From a checkpoint of a small image classifier.
Model: 3.45M parameters, 32-pixel images, arch preact_resnet, depths [2, 4, 4].
Training: ademamix at rate 0.001, 13600 steps.
Data: trained on pen-drawn characters of a made-up script with 800 signs, 98750 training examples, 35.3 epochs.
Rows from block 7, named by matrix and row number. Rows with one number belong to one channel. Each number is 500 + 40 x the weight over the matrix's rms, rounded and kept within 0 to 999. All counts start at 0. Numbers have three digits each.
# convs0: first 3x3 conv (model.blocks.7.convs.0.weight, 176x176x3x3), inputs 8-15, a 3x3 kernel for each
# convs1: second 3x3 conv (model.blocks.7.convs.1.weight, 176x176x3x3, transposed), outputs 8-15, a 3x3 kernel for each
convs0.21:515514516494498481522506490466455411499489444497474449475389441519513479565594546506509506480462473480463497492516476491532543473517458539554555503506492463478469494487539491473501478470513516512507505463475478431455
convs1.21:527509524493488526483534560508494492523518523558523506504493554472489484481495438473456463458462479442431429562546550511548543543569561467475468482477442516464443518507490530523485548564545567543548560481505510500510
convs0.22:519497527452460509483500563525536527549551546523511498499525551583535514590562512523525519462491531488553565490499511467493475431436420493470445461473441430447429546522531495499472483469495511455456447468514501508522
convs1.22:613615596554552522564545532474511501502542542528533555487456441477438417444384404553545520527536517556547564485473521537514539531504508579548562534538534478485470429476475459491499493501505502508434552549498565546516
convs0.23:401467520390480530434474508567522444576547481579560525504468455494525522472501540447442438437446470488476496465464462487502537515520575556543458536531507536542547494477556506488552479485543516504524506478486516509465
convs1.23:456466465427454463448453420509500466506524462483518472502499472501498472464469490517509454497503458535535478527513515522534526494524497512465468515477453547483498516471443517484444511478467450464495485451467499460500
convs0.24:518483458482461465487482510538555566533557548539560502476512527540544522571550543510500479469460472480482471519569563503550571533582578492464496507459482516492528464457459449450437442445428445467471499491471501504463
convs1.24:592599611564570588585599568475460447445499490490520487557549550566539543557545527538533549541545566563590580525477460497458457486448475514538535553550559571570568394399439421446463439460447505478486468494466503528470
convs0.25:444465442474506516486492465474454420566515466609556511544502522549533543493459467557515504501514471508524485456478414475472432515548540528480470508476485518509481418396414497448407548562491500538509487510521464460451
convs1.25:524536555513512517477494496435454471496484465534520514549530513518518504474466456492517502519499507520507503484461468432455457460464452481499496524477507503472550531538470492510478498502459444501454461506466471495464
convs0.26:429468531456486544474512565487467453499513536485518530529513534532513476546501464472487514490497498515507519479483495492466472535492462521541523527527517534537507505520447529507467547519447508499504511495501516458487
convs1.26:521490543508504549477510549438430409436434421438448416473503502456451483395431467489480414490458437469465436500442461488475488521519511467445421456423419429418410367429444412462422431435432494472490529519454517478438
convs0.27:531502441512476397546497450508525502479521507470498522510532524498523462538501416613540526555549485534504450517515505526529504516520479520441450508457488479448511538532468548547467546538520527475388519486420494496417
convs1.27:556561510525521511545506469455452468470471446510433468565546584553543537552544537462485465477514516479524512538527521520507499532534493506488535469483518511530557447421445470430437461436417452502547468511521512522515
convs0.28:530524526495507506504485474411509518464507544491516568442507467484505461469493508483516502469510543476519531564575578532548547517524534550529457538505499530518474509540519525506446512487474576522493545553524535536549
convs1.28:434386397436396422396377413561538544529514538497494498519501499551507497516530415517533551497493535456472502541523553528526523498481524459474451498464463489495445495511536483496542487496509481469457520473438487489500
convs0.29:524483499470497469484481504567519546522514518528487482458448461501499454558527497486454501493542562484522538530480472557547511568554526475418399518523458552551547482450458468501508543549544478467461525487493545539518
convs1.29:516487503490460472448446421439412477490447450482498474459456511510498523551507509468454465437434465451449473503514537464452493471452455546483505538501482527525503505501494519495503514523482536507481505449442480447372
convs0.30:455393416441473463444467484497519501508514510520491484499382377483388345437461428436414460441467469484507474552565555560542537508517541477445448501461468500496464527514522526471462500481452425479543460456518427427451
convs1.30:589568528554528536542506529516505499491539491552519511493458454469467453445433359537528485524502481498455460515502519458462479460450436529552553488505522442514537528522525531518506526521509507510481509512458516484452
convs0.31:523508494525528537452498512454491545465478529481476494527512505440523466470490479406440422407424416470461425510502434540541422496510474266392365400352346447370383492521556444526537432465507542534531543539547543561593
convs1.31:503500510493506520492500523531537514503493555512505559478455409439492504450454492514563578502544523417495528464518551472518520462493491440499510427461438433448429485521517474498512459487486522530543522554585527513538
convs0.32:509490497514494499534525524505481472526510482534524510497499524475487498507532526526515533484512520478474497507481488482496528447468519458521502431494474451483492461452437491498442497479448489416426533504437516507477
convs1.32:535530544549501503544548510538476515582546532590574596469460471454479456458478463488479455488501501493501471493488520521516553488521534466499514475486529502514513453416398461443427439421407509527547575587575566612599
convs0.33:541588537549538504506511498493473437493466476479457445544478493533513501537518557544507509541518521509492488511520562505522523479523533446470503445451481485454518503477499508461483564504471499530598522524547504488506
convs1.33:473490466440464477409425414481478512454467508436493474569553534556547515555503478472474449457451435442452442491502524468495492467479495463508527441485534408453479460481481469479498438483508504506464507494491483494443
convs0.34:438481491459472510524559536509457503502415447509499542551559524559537508499463507434476525507524566535511545467505461442500458420469485423479524425476531476516534461464496429477493457506509474521568487478530472492521
convs1.34:509469477508451442502437431514508547486516567452507519497495464489518500550533528487481455473504521519519513483508530469487505447482482488485540429474522404454509570562529553557621493532554519507472534534491526526534
convs0.35:512527513448454490465485495517503524529556513521531501475512472449489455421442413469460444472466465550506507484469509539529526560534530432442416503506481565551565403417399382402428446473483513519506485505528462469521
convs1.35:531506494490493502493500483387399425390385423432426457549534532547531540527510532485458476486456487490477439452456456434449444434453456508498525486547534515551568536534553529570550535522505523505484537515508537504472
convs0.36:386422470407504514452493481465510516473500491455467469523485483548528518561540533469523574495523545458494499492503510477498472473499452474492502465484507447477493504514495527492455495492455466503492491515480530557479
convs1.36:507524540501508465483505481482455498520506494527528526507492504516504500513481482497515519483501560525538604488507538497492552534521561443434468417471507404444506485509485505487472478493477554539489512499460532510490
convs0.37:508488485510510471522548547514521491485509483486477473517479488488484515509548501471492446489493475476517488506560548453520529439477509525496537536535550526529559487478497453480526449446504511504459526530502533540554
convs1.37:519523497503514504530531512452479460490527525545549532483434405447431379457457380548547575550537558559560583479501532475515560453488512529519558538536524532495518473470524480471477475466480519553546529555547548561524
convs0.38:425454497476475498500535537562506460529497449533514492476483481494464423533546455570520489549513474536534492517472486482440481455420443558538517520505484506532534491510422481472462499511533490501503471496479482506503
convs1.38:581548540503519537530544571446486496476475506536549545524534574510478544478495501537554561535524540547554545547556515529533540508514565503503490489493463490512490561518548524542543475487488466501483477513479511530507
convs0.39:511536511530525520466432464499516481481456406475439436449507546473529537456480403542523527559508502480454434565527548563563573546525522517497516534533506500498409530592538533496520500481485462472506491492538474506517
convs1.39:492485447555573507519521495493485517521491470525483495468456426475469493507480477495447440488441465517475488489488508551515524556537520498542498504521504525539521471469438478449436483458394536485465478545481490472484
convs0.40:500488457468489516462512536529502506534532505536525534523532536474514522447489532491500493504512470478489459416446436421423448433429406521511468533516506519501517428424425416446431416452432534561554514560539507537536
convs1.40:533537573493505548519530549544548555516501521507522511513511503536518530544540513439464513407446471435497472491459489483456443462426449511511513512469505507478498499463441520476452504468456498538524495513530491500529
convs0.41:391420476425404469438440515532527490544501449471450447498495507497497512435435504401449464521506522540574531413485500484545504508503457404459508451499528502487527419452454466463487523488469551543505539528521479459453
convs1.41:463489497449443473474449464534568568554544524558561562478447515502503503517531578430410436449456467494489502494490525497519539511537535427438404488458443500481445472473450451459430439452427489484522511469526510496512
convs0.42:521403546448445486429441487468536551467479509477540519595537525599539526581516502459516580497540553521529575434445434445464466499477421418508523459516546479531523482492467548467471510475427489527495475525453484444414
convs1.42:490527579487507535467460513553547521493550539522538527436503471517568566468522562477539579484482506488480537559509487536501494530567535453458458458475492451474466441481467476459458458457447460471502492514494538533512
convs0.43:365516544430506531507476529522490504516486488476495522533535500500481526490480482503490509493519560521511485418400371477446476461466498474485474482485484434456411517551533597580588612596580566570584583551564528535516
convs1.43:426475499430459508465464474558543532557547560620576580505515453499513518549513528501490527552494511533512455479466472462431499455397430572518523605527505571537513483452461473472455475440483559534498547521501565535582
convs0.44:424472512479502506527534526558521459538528471521493489554499523526522517496508532473399453439420408455429444547547494530574515511536521554496454543499431551517485534491474533518486501502493550493459561547499570566541
convs1.44:516497464503526503548524551560546504536526503524525502479498524487478486512480447543488482542520514538517521508460494555477504534486494473490457459503461467505483555515530526483511496495501512531515532542520546551519
convs0.45:525526516521478497507524569469456398452487520523535573574581587507554538456515478551528521570534564478444437474510409437456401511516509499482466502455460514465463424423400467471483491534563555527520531524509474506533
convs1.45:432454441535544520573547520495529546522577585467524515484475433562522508591556569437470478498463464471470462457473525480460515452470460551536532490493466455433444548559548539532528525557602561550576522547514493486493
convs0.46:435438430493472478517504529496463457483483521509513536498537514482451413542507492515498538461423442432387384525520531496475487417441483503475523480469508486467493478430365480432417473481538570551536527557543516552536
convs1.46:554529534543565504532550514492507518539515501549569519539550547553549531554534498454446422476431384423393396489485447483451450472453409476492463478459428447455404509512511511514491537545521511520522520543502500486455
convs0.47:532511454540518470514533475493488483481488495508516504443469487550567528510554511535520525531503522498451503500478541547531531528533499535487504522511505484527475504479504486537510529530518495512507530527511532543522
convs1.47:546521535509523505525503480488491541475493548468530537513483460505492471494495449560588614544560586534570580522497501443430483453458497496499510452473507511480512535508525520505493499482482563556565556537552545558552
convs0.48:521493464490484471490554551588548532574540516568554529452458438437444448457492480535550550533557594499573597530506539492482526450514457600560533571575534507516530492488477508503493541522477505480460508480473530514480
convs1.48:445469451513502491574552559469464441451473505499487523466485478477475454487478464504519499535528510560550533500482513490495523470490501549554558581567578592553596547521506507488509500533528419463471436486475457490502
convs0.49:531538518510532496493505476524505506491472477466432448489500521479508529430498530457528539457504536470515504546550534553551522530532508509478505516471487501450451471458520445427486455424463497491560515506538520516514
convs1.49:539519538531516494500492455470464469451480477452457450539515510529500510498463514531540499498507496532497469547517584540535571555556593465505529447494543467504533553502544500476515493470516431413447445398406423403392
convs0.50:521546516505492492525465518477467464485462495459484492485514532494511576512537561515502543528540518548491498429465428417427412468453458487469447541511444510489460451451409452442415425460446512505498492491489498490498
convs1.50:469474538460464498418440490494519504520505494523528529499506459514484507491487469522496530496462563459431457472489476512533481535497474492479510501463479463481469423450429460411408456407406524520502528523529517519522
convs0.51:482541581520533536489512489534508540563535521565549488531556517486481452524493440387438449416429479497472521441449436427421478395408450497479476522495493461497542561557538545520573476493501530525583546558579536518536
convs1.51:515491510512483508509499514559544529519487534527505520541554561505546533515540502485485502462455467480462461472453428423399397331377403509502482526478476476440420534522537525533577554566574511528512482495527506516523
convs0.52:520520527496506520535510506485479467422442424404440446543504503528532504543520540451483517487540525509554502575519463562497469563484456526525485509522470546504427460449447425456474490500502589552538534577523528567512
convs1.52:559565579549564589565569604550553542529460468472500468472512475484508512490514446470464447480479453515508493450479524502495508479466486448420449472419451479441468442446467434475459441473543551565553521551573530561567
convs0.53:473510528457429467426424469449473503457486491404407381502549568505468509476467492546535495517522469490513492517471442467445421508443433550577529520527459472517456518549534475470534462470496479497422445463426417384398
convs1.53:503503528486482485481464500490472455483463448500475473447478476469509500503521510435455481474465480467478487522539560497523546497515555492466461486458450477443442484462456523502462531503474493471469502476479513475471
convs0.54:395469397451467523435404477512533538477509509526503532435472484457501515503466496427475481476458493414502534504538550485514486518512452508546546478509490460467464519539574477525554463497568546519445528489413543464394
convs1.54:451489537423442522375441441475465538559522550573599589500449441480466459495499464459500550522523566507537580614605593567583551600562567532529549577490507534517518496461463480475471526511458532496464486506415473495385
convs0.55:515578560415501501443515553556524485528495459493482460462459537446478510437490551477479542418487528473517546471474485479492512511473450557556538563542498560514511498514495525510534518519517491445393455429408495480450
convs1.55:537522496485517514478492503498521506464526497456488515510480483498467469489473444505497496476494515501476538571558593530516584527528576551571557563548550530541534477466484462498472478455472485531480516507514529520528
convs0.56:506490497456480489466459465561507497530508497486485516498559549493524517422470454418438430475454388520463395485454421486442457484457433557493482536438435522469464559539567552575606545570579528539545503553546501550537
convs1.56:492530602456490554473503546514538502499497504496504498496514474486512430481471475490489512448468504419436441417419435441448435451442419545512518488465502456451460495481492462505518482494540519525512533552539516546508
convs0.57:510516496520516495508523531419462492499521537461534557531509499489493526445498549513538522473462506522531502442472453432366420424403383531517507463472492486456496531469479497471498467469494524465499515455452487484467
convs1.57:476479524481460475499506520548511482574547517556536515509515456499452420487498429500480466484468470490454485495472423459443464442446518563529527546516481540502457506477458513494488542528514482515452502488451527504524
convs0.58:487516540439512527452481514545517466570523450564516451498495452491483497462443481518463435481468448482475463473501476515537511550544518489486430547504490533522452454535562454512578473495563480510531500500521513495497
convs1.58:498498474483504474454488490470486497476464505453484514532522502506488436535486466485516534489504516457484484530514540486450481444399408564509558541499522525509525555541552516524534496513536460505456503525482501513510
convs0.59:514449407470444477392421433518509498426462476409449487449410447436433370464462447549514509475483498459456472545549542563553533516501488475499492505522555538543578505502559523513538504498527511505489504486493475486464
convs1.59:452412440454457403384441414380428477384439522418460505480507501465523514502522531487503490493463491493471497542548543532525508532508512514474487511492494527520508487523517502506507494510511461427461459443461473451443
convs0.60:480444444494455486527529503511474527506504486515493506503509504511457461517516476551567594608577591597587570501429431484477450447458471509508513519509500505493505455404389425455374477448466480440486485471450529514453
convs1.60:480483492448483462441476507488493468483493501512506523480452480478461490491482452545564565536536551556568580523516567509548602530533571521501519500522530523544535418391394444423424439443439421452471453453466469469460
convs0.61:496512523466508531404465515477457492495459454541515471495495483545523511522503484449457503426449508391432497489529521439480496460489495497476500493523492485491475507480537478452515486493480497510528517489501434457484
convs1.61:524537568503512511531530552513538547519550543527536568519541531541543534539557493537571575496530543498524551550550534544538523557545507514554548466488506475470521452480484457505545470507535534521539534530511541554548
convs0.62:552529488546499481519538516506506500490507501460495486545485483522519514451507539483497505499540547511507508418435457475501456442414455492526522496533528587519471412441430456387432426394448457447395465445411505484533
convs1.62:543510544499500528492533536457398444470418390543491488484458473490507522500482545452428406458462454496539522504501471505477486509491487508474494484474490524482502463438462483470483519506490524505500473497487486540498
convs0.63:432448526456524547426485523498489473490499490468456436509479519474465435523545499454493526521524533539566532507489507468450423470464430492416384471501475505484478486489524490505520499524504477511511491519500500493505
convs1.63:462500492513504521508496501486476493514484495527510463433432461439468501479467415493525520499515499493525504511494505504504514487502538518530497509489475488480514428443409456428451446452476487509467494509517531524504
convs0.64:412482556382466556406490557524512467551522423563504404521503505516487507522544542482487537465494544489526544432415449444434469465492494536539510524522472503481474504508541524519517532503494502547594506548562516552549
convs1.64:472543556464485510495478500525510520457471523481472509561552562553573565524568527551524523525536562523518551547534574514490548517514561579480443566523477544517491464469478465484508469497531536492464521519463585576537
convs0.65:479509485477480485457495524546545549535544537517539526550531568490497536511516451497498517476482495488473474556570566513508517505511468470456525476453499457430482527535528484531542487520535554519482549568521593583550
convs1.65:528475428562525500592523498536525501564574537573577561505479470506513470477499501482467480474464479498497467521544580529547543522543556477478448464435449506455431469486479451465497443451457451482450469489475454458473
convs0.66:546507473477449437481454429521474491526506504553514515527490510535500481477491474512484506543504495499494467522512511526543512532550541527525527539560518552531525490515530522521533540536568481499497513522500553563561
convs1.66:447459515458491526457465480542555521519532582532519496506513476508516539479482449511527512515536545489515534496509497510511521495512499495493496472464488503481508485477481522510498516517496488506477507523493486489506
convs0.67:471461518453476472422426439570540557569561557548564556478451505509520536501486550414416451402393461474453476459505543452514491485511471539498507509477500516451500552557540551536544542514546536511499567547554585582574
convs1.67:488495539479461469430452470540555505543512507558540507492513493496481531464471468565498496584547515575519493487481479484488496510494490536519500550545519605559536490532507530511495508507521542564502522512515450488487
convs0.68:503501525397449478464437432517543552530547561542531510381466490463448463500513484544554521465476473476466423492492521511536530524557586541525492528467441525480486468496541455486524440508517398453464472502498498538542
convs1.68:543547545540519511521483499499502535531548566561555563529526531499506513493486473479480478495490477490503475569567526504505498496471444543525548512534488511497479487481502477485503485485506483520509507501490483451452
convs0.69:476478525502515505510507515491468459506490479513503456556525536580559578491548559478434448527500567479510515508485472487485464400439468409414452469440485464490492473483517520485556555505488556519475531518494485466483
convs1.69:514491432546538460538516495494454436498457464527461451472485482479496485487510462528491463496456471506468477520499491477486471472457449512519550501497484519482485437512506487519525468502506502499502532505496534506505
convs0.70:469508459487495493415497507465425451494491470491489520514531506530463511587546574526529508551520540567556539492497446507452486525509451452410411461415414487497455409532518469544530449563541482523550528543522553567549
convs1.70:485465403489466426519467430484484474512448493539526517527500549507509523454525515464389400433408386461403417500476486502444491516478511563515512519523492523525492407393457419410498426428451502460466504462489533502483
convs0.71:588587584526529548508521541452423452457483480499483461536566568528526523500475511481490496500495502499484470501480422525499457476533488434479508489509508509499456488467519529477484494481512529517524497458476429437470
convs1.71:453420434493497511570533505583549569516519521539538554457457472482504478463506484586541555547511525521511536568544563514533549533511541545520552541467524536508522490487481524518501503520477547550496552526525575549563
convs0.72:501482452488513463485485461577565546565542504482471427450477494526570585540556540513463432464437468470471468503553541547535523530538525505495508539513494511472473492499459499458446490465435518568546507534500506531428
convs1.72:543490513605535517580585521474508492485509503496488498610571588580560539595552535521517524534505501545525520508503489520512509509498463444480501469510518493473520522477494481465458496481464496440479499464475505507504
convs0.73:517527521528504479536496491543535532481482466476445444517539525479492449443423410481467518475459508477445501538581576511567570498531518395502533394476513402490510471420432406463461382494457448455510483496517493512490
convs1.73:541520494562555540593600577549573554576528548552555560511475468498439443444412463505501520508539500536526533527558545523531580488495507429459523417420538401406489506506515514483488495479474515480496533500514543545574
convs0.74:501453449518502482551550553502519563533549554511539534436436422507488409550494463508521472523493504548499497542531538547546560435455513523504430461503491429442466492522477499530510490534518540543530532538547559531556
convs1.74:526493463552541480547525462448365396466397402477415404569567550567565511562523497524488512473467466499466431468498553484468495432455457462495520482511511473503469505496515525489518549533537447466459478440442478473450
convs0.75:517534560451418503477433477526540483508484495532542550494513557512562552559458488535455462472501473489471524552542501535528501559472468443458421480453438473418429466589565507570533462534506470533590456517564492566543
convs1.75:484490466509488456484455446503525545509463539483527523493539459512556522496497524478498485479516479506511493471513559514541546548543568449493519481498556548504513541533553536535544554545545482512527493500535507477489
convs0.76:585531556533534529525516526453467505411454499472450477557562598508541530444442489444503477501514460510554521527525475480509472503528446472450461555491503562533548518521525499521518428496458481481476468503456462496487
convs1.76:520541555517528548503533575580542568540513540511474514467446423503473469470436459540507522543520534588544537480520520465503500484492501488483465471454492435507476506515579543533566527547543503510552499511554498527550
convs0.77:493536531485512556442489480432465448407445485416477435529520532530468498512462463496437467532503479512498475505502447501470454524499426544469474533525512521517515464509542456466496436426487552559527525531513478497491
convs1.77:449462450434454400484467466493488543443479538496489533472490467456470486487508491491488524444444451432435440517493534559540531549556582468454455463398386375450411473492488504492521477510511478478441535536494559597562
convs0.78:402398401411391473480483524513519543537536496541523498485565543515538521475496490515509528500520522521524512510489453491488440504485465513545563478444511411435458482452481428407474439500472525517459518530513540536516
convs1.78:494520535459455451504498443488500516497524522472499514556530532568561544564550487492507490499524508529531543506489500522485475512506489409458429453461458414442441457503486486490485518521526473449530446498509484507540
convs0.79:469429585480463586509501594472477548456474499496504492528514515542538548475514512514432522506456478485471488410479543422475501449461495529563509510538511515533451484547552486504501479499484542483444526500463433467467
convs1.79:422425418381368431421394396491490543501512526530550533525490539500499498501458517507478504530497504496474484530489540555553577593557605535492510570520479604523486544530488544515469515491401535504513522531508520523514
convs0.80:467503498493506539504519545527548542494519532533542536450485459476442452473454458482483472500475460510478446498500471487486419439459424537463445511437436471450437464487470496488541500530561551513464590540512559542465
convs1.80:482485527484488540451478509468467516448505482455513470539524502536489488539476483481478496451483500459482465444438490449472475466477485480498488529469480518502449489470480479489509516507526450471431471461422450446399
convs0.81:404418559497513582495522570493449449467429446478473502472430439471475445474470465436394417478449467435449490480496498520533515529545539551528459544518463561503471508532632500538597527553602520495489549533494593538503
convs1.81:432452476474479509448496471453449473467465494478477475443424412451435455484481489460453462478485509504464493547570536531518511512520478541518479550496472516475462498509519500514538510520518486508520461491510442472501
convs0.82:534493530513479529494502514508489456478476473526499520549539542582557522548520536552540485529511518524500531531521488475491487497501498375448468454435460478446458529486534518525536563563542372365440384408478389429469
convs1.82:532525492502509461495481433492454427484454406481420405524501521512515524529491541480529466499499480479484453509534503519537498549550517546571553543522572531525537395452469415442488445505484490493484494510474529479482
convs0.83:493497508520517540462496491396456460333424468323379425556560565593569547601591568527482527479500519534566550452528543495546561472520554417426449416437450460474464462400388491478486525531538517512537540534551508489523
convs1.83:511467464492477475455442469479460485510457495523493477524541511551514544485509525500491497472451488457487509519517558531532536532532552526511503523501470517489470481532482516545534516534493548524504528532506516505466
convs0.84:592546549592541489571542516503534539506547577418505556554535511550540558518516548509460465491468490451469475524507474513437407514462446489461489481468477429446486451489552483478521520523508531496476494460460522490512
convs1.84:564530468560497489558531467438426431446481478469477472538517527546534526550531527479482489459466480486505487513537541489477497445452475447518536437489468409452454578569576597571579606576598513531519537547540544540574
convs0.85:484492492460518514439480508534512525546493482473443454521532514494522532506532527470483416501483483517523509508479443476423464444465407545433428545469437539504436499453496526505491491501476512498517541541538538557515
convs1.85:543533563526522515572545543460517543451501566469512555461466465498485469529498472486539551477518540506535547473502542479509528496488508484481475454448446481445419496524549497504555510519552523520581513548562547542556
convs0.86:536535504504531511508517504489497446509503475522518500560561528526544564492472510506512588494510547459460481435470438443490511453466485519543498541564500544555510542534486520502471454459490632570504578572516528528529
convs1.86:450469484522508516535522516488465490513476535505495496504524563495517545529518539517448457537453490503463496442440480460451469404434512479435420459408384487474437534529533541523500515512529537560557539525551568583509
convs0.87:446437413418372414443426413505529536502486499482492495492481486479486513481487517481511470473482510474472503520521542563558560581543556410384426473494507492516520477511503504522530510523524494478484504506503489479502
convs1.87:523458439475447436479456419458436455462465455485427459475467494520512522497493525499497516522518528501511523492496489522487492552517504522469502492517515502490511529539536527524545505522519494531519495521474492475463
convs0.88:488582547514527533521539514452507523505519515491519510449446444434480490442456436558487488508463488510501467534517545523537547558558561527497499522482442511471439529502510492501499484499474556529534557545566550564562
convs1.88:437437460492470488473491507515542583534528541513516515530553590561529545557528561525528491526492480526480466490476506444487487406456439516488443507456435434470436654619617642607607676579638517494510519488479512484494
convs0.89:527515544495541529520506568518531537545520513539499521435519458478484495513560533440469497464445442493474473509552600480528573413507495502521516539486510496472488555494503545499516524498526484526528502493482463474491
convs1.89:488494508511493483511477485564549548473485503460438520533520597531552549495509521548531463512507425485441464477516535502487470506469455421449485416396509441434517511488463514512443512516455393406428462421438452380401
convs0.90:521458496510479485531509507416435465510477456485486470574521529534521509489510538535496482564590500558518530472437544444489542481532527504457521497429459466455477491485542528517535520484540540565547516535534513534508
convs1.90:476414435475479459446455429517530504570523529567529573444446462473482435530478459469460408532458429501451465519521497533478452539504508542506506525520526530530540474438455451442431444447434498479499491483507535475507
convs0.91:527511511543566556556584576540541542528549535485499485491505541508532573537536537471504515510497509500491509523553540512532470470459463482480487465464475456441493532521511511493524514515481471524570491522554510491520
convs1.91:505509527538513528545532534502501477539495483547510479506499489503478463502461498518496515491484478482470484464473504458498522536491509431490545437443531394447490542553539512533557571546569473469506490484510482497467
convs0.92:520462437505479474504508468533528517593559552592586618526489513541503518493500518430501519379447492411470487502502530459438463450456500406465504408419489408454468517479522504514501481505554496437467515477431538488439
convs1.92:548534522534535516541576541499510502577549526539573533487477449490477471488438420505491502519506496525502515474442478469448466496475466493483497499489503515537531421467489432483480425455474428418423456427415455456410
convs0.93:505496533458492467486517481483472499527535502538518480546483434479452443479506480498556558510514508508535513451445484517534505555543533442453450456476452473503491565536511565561537550547572489501515510504519525527542
convs1.93:491497432472472457472502449571560579554513521527523501493472486422459484480474527539535483508482445455461424498491533504474487514506496534517500505500499500487533537518510528512523550531471493464449487517488489489480
convs0.94:524509505511498479477455444483514521548546558569553563504533532469479474461443449472470511518535524549571559511513525453483491463455479536541491511508508509497499524515518500499511490506512491474496489473479517522501
convs1.94:450418461473463455500471502516508506536540534531512530494481505501495526468452455495517511501483488505501476483491489445472465453478474572549504557540496545557514493506479501517533538534557432413435432402428483500431
convs0.95:500512506516528516490456457555575557548567550542585561502491478514478484563503442520465507484467458403464479490480476502478488516495495488486489481511537420520538514486487560521496508510499475482448542548506550532512
convs1.95:546560581540538551512533521472510431484486431475479436495470465498493441474486457489487444490479449520513406528535496524523448471515468486484514458482494444452516569554525564541525534515537518544507506497531464497513
convs0.96:470500440473489488540538515516482424524518489566551545535557555488512470511493483495529544480486534465498515572591600481529583432463525491477427529538500525553537476411356498467403511499428523483464515457450545477475
convs1.96:494445469526480472514468501508478447491410382458413361537497506550493505547523500566519560568514529562522540467506531453482507466453488455481472475516501542531510571567544580570556597578543419414399463435446448423432
convs0.97:446507506513525544537537516501528475516515503472470420475494498530521535526485531533527554499493514466449543503503400483501480532507529582545503486487414490465452548525512516515480476440450479499516570546562558517485
convs1.97:528432479479412464454480478468468491477425463459458504511495547484521491510505467502506474503481513492457464448453485484456518485495530450464395527490441528510495558567542541504506512492510465469457430449476442427452
convs0.98:456517485467493522503489532425409439506496513546546528408439463470510493546527547544499492470440457476480488553530526511495448423391359604595563558552508549520477513527501505493475494512494458420433465502491537553540
convs1.98:550550549494507526519541558476470445526482448486472457554540533564534514533545499537531491529509470498466459539529491551521505536524495543512470522478450444440421509509523528532548511526541507499504497501492501485481
convs0.99:420436463451449464491448473554560557545548548582578552560600554565572539550555532469478466495468436516498458485496443515488460517464522444420426464457455524473501491445441460494465516529495517520539518517523579585554
convs1.99:483505489515502521574543533528510495513500486497456493578548487548541492577531484434455475443472505475472469461439453436420441440433415440464509428466482470461483440476485425481495443481493565567596542538589477523556
convs0.100:514567520534523510509523511511490458486467442488458453405440456455427392441437392485478456494495438496480467500490512468502512453418502543488485551540523521507502491519547492485521475469516492496472501475469478475495
convs1.100:446494529446473518448495541460473452471470464479497477476477436479475441504457475533537547507517531500504513530528511487497496481496507570501516538481476517483477515536494502470453485477441439467455423451416414414418
convs0.101:417493498459490503459496511497527547522513506558544493509566566480524533442507539484511553506514568530501583492492471468466438453448429501465465499482451523477427511454428519489474522480460521496567544496518567501480
convs1.101:517493511494455472491495506460545553492563513477512511542532526548541569510530510503521524521512514505482525466459563480480540506509595477505471479495497451495495547544537511509529501512527511477484526498489538479477
convs0.102:572518511551554554532534535524512488525492465477501469480474499552551587543581582527481487491459466501496499564608586580609555529561546540527512531501525525512531493464395476469386498427379510520554506493471510502454
convs1.102:540551530523490505522526519488457484489469461503491464542546568539537587508506518529555556527548546548547573511526518492521504475509556483503497507479496482463496505452423506459450509490470543551526506472481486476489
convs0.103:534537589582567569540510520480520499474519532441410429457478456484489539517525522526507548522497483488434414501501512491498482496478438512514486471500492458448437521539523508503547481492535455469473460521496446479472
convs1.103:565556561504511549514494519503530520508499539499522563518526491478501513480470476520529516503507464492481476533530565521519507506499500542512545508496512535545493506494477520498481530502497518521458447452490474446446
convs0.104:491490477484506499487487474473474481479493494467493486519526496500516503449464458428510511480498509525537502497485465487475473511494481408437372501492457495515484519538527521544501518504480564596582540564566536537525
convs1.104:498514558521518573509540561558549521532525501508517518515496481501497495509501523502533556497533546510544554471485502478486486498479520477496528482492492484490488573541535555532529537531527536560581543592596555568597
convs0.105:515527549548554549556533509490464438508487486514477532454470507550560543544553578527553542530519528489483476567600547543525510535477427520498476505511463511487492549476417537411441519429429486484530518503524542560523
convs1.105:496471510481492498483509504499460476496486453516502484547572560555549535587574529517475500499501509532520510428471502436472522436462512493471435481460439510494471410413462473459500486457482532508492536485484544504504
convs0.106:423489491485470495488524485491494500517518497533512509515526563505439506502512544448523500440502553474528518455448502473490525452493485410419461469480492479496520502468435496445432511460433555552546564554527581546504
convs1.106:465498505520523480538504518474458429494456430456425459447434497510518533484483473449417463480404421451466472480467486464483499521497516512486521551487518538506499516508482510477472488466460489509521499509514485491495
convs0.107:497538479527555484504528483428434472406430480435481530497476488506517491515500491460458435490474479512548518500491472489493463497490476514466475477462474464487469529549493542512518568492530528515453567515459531500492
convs1.107:449416489447439483437443444538508502558525486525538484474441443452434518456456472494501479520476522475455480455466514516501530547517540508540529509524531520527510463435433456453401429394373501479476507483486518473488
convs0.108:566514511558538534582527516468508519520507495506473463494520540471480472489461462503524510520536483543519427490474481474495455508512487501458487466445465467419447480487499439467515459434522509515508539549557539590559
convs1.108:440429464449460487438419494488506498506540524545541537556520476511495476503496494504502530482499524505506538477474466501445463508455519591530531608557525608571574442475439494478453478453443573545612549542556539516527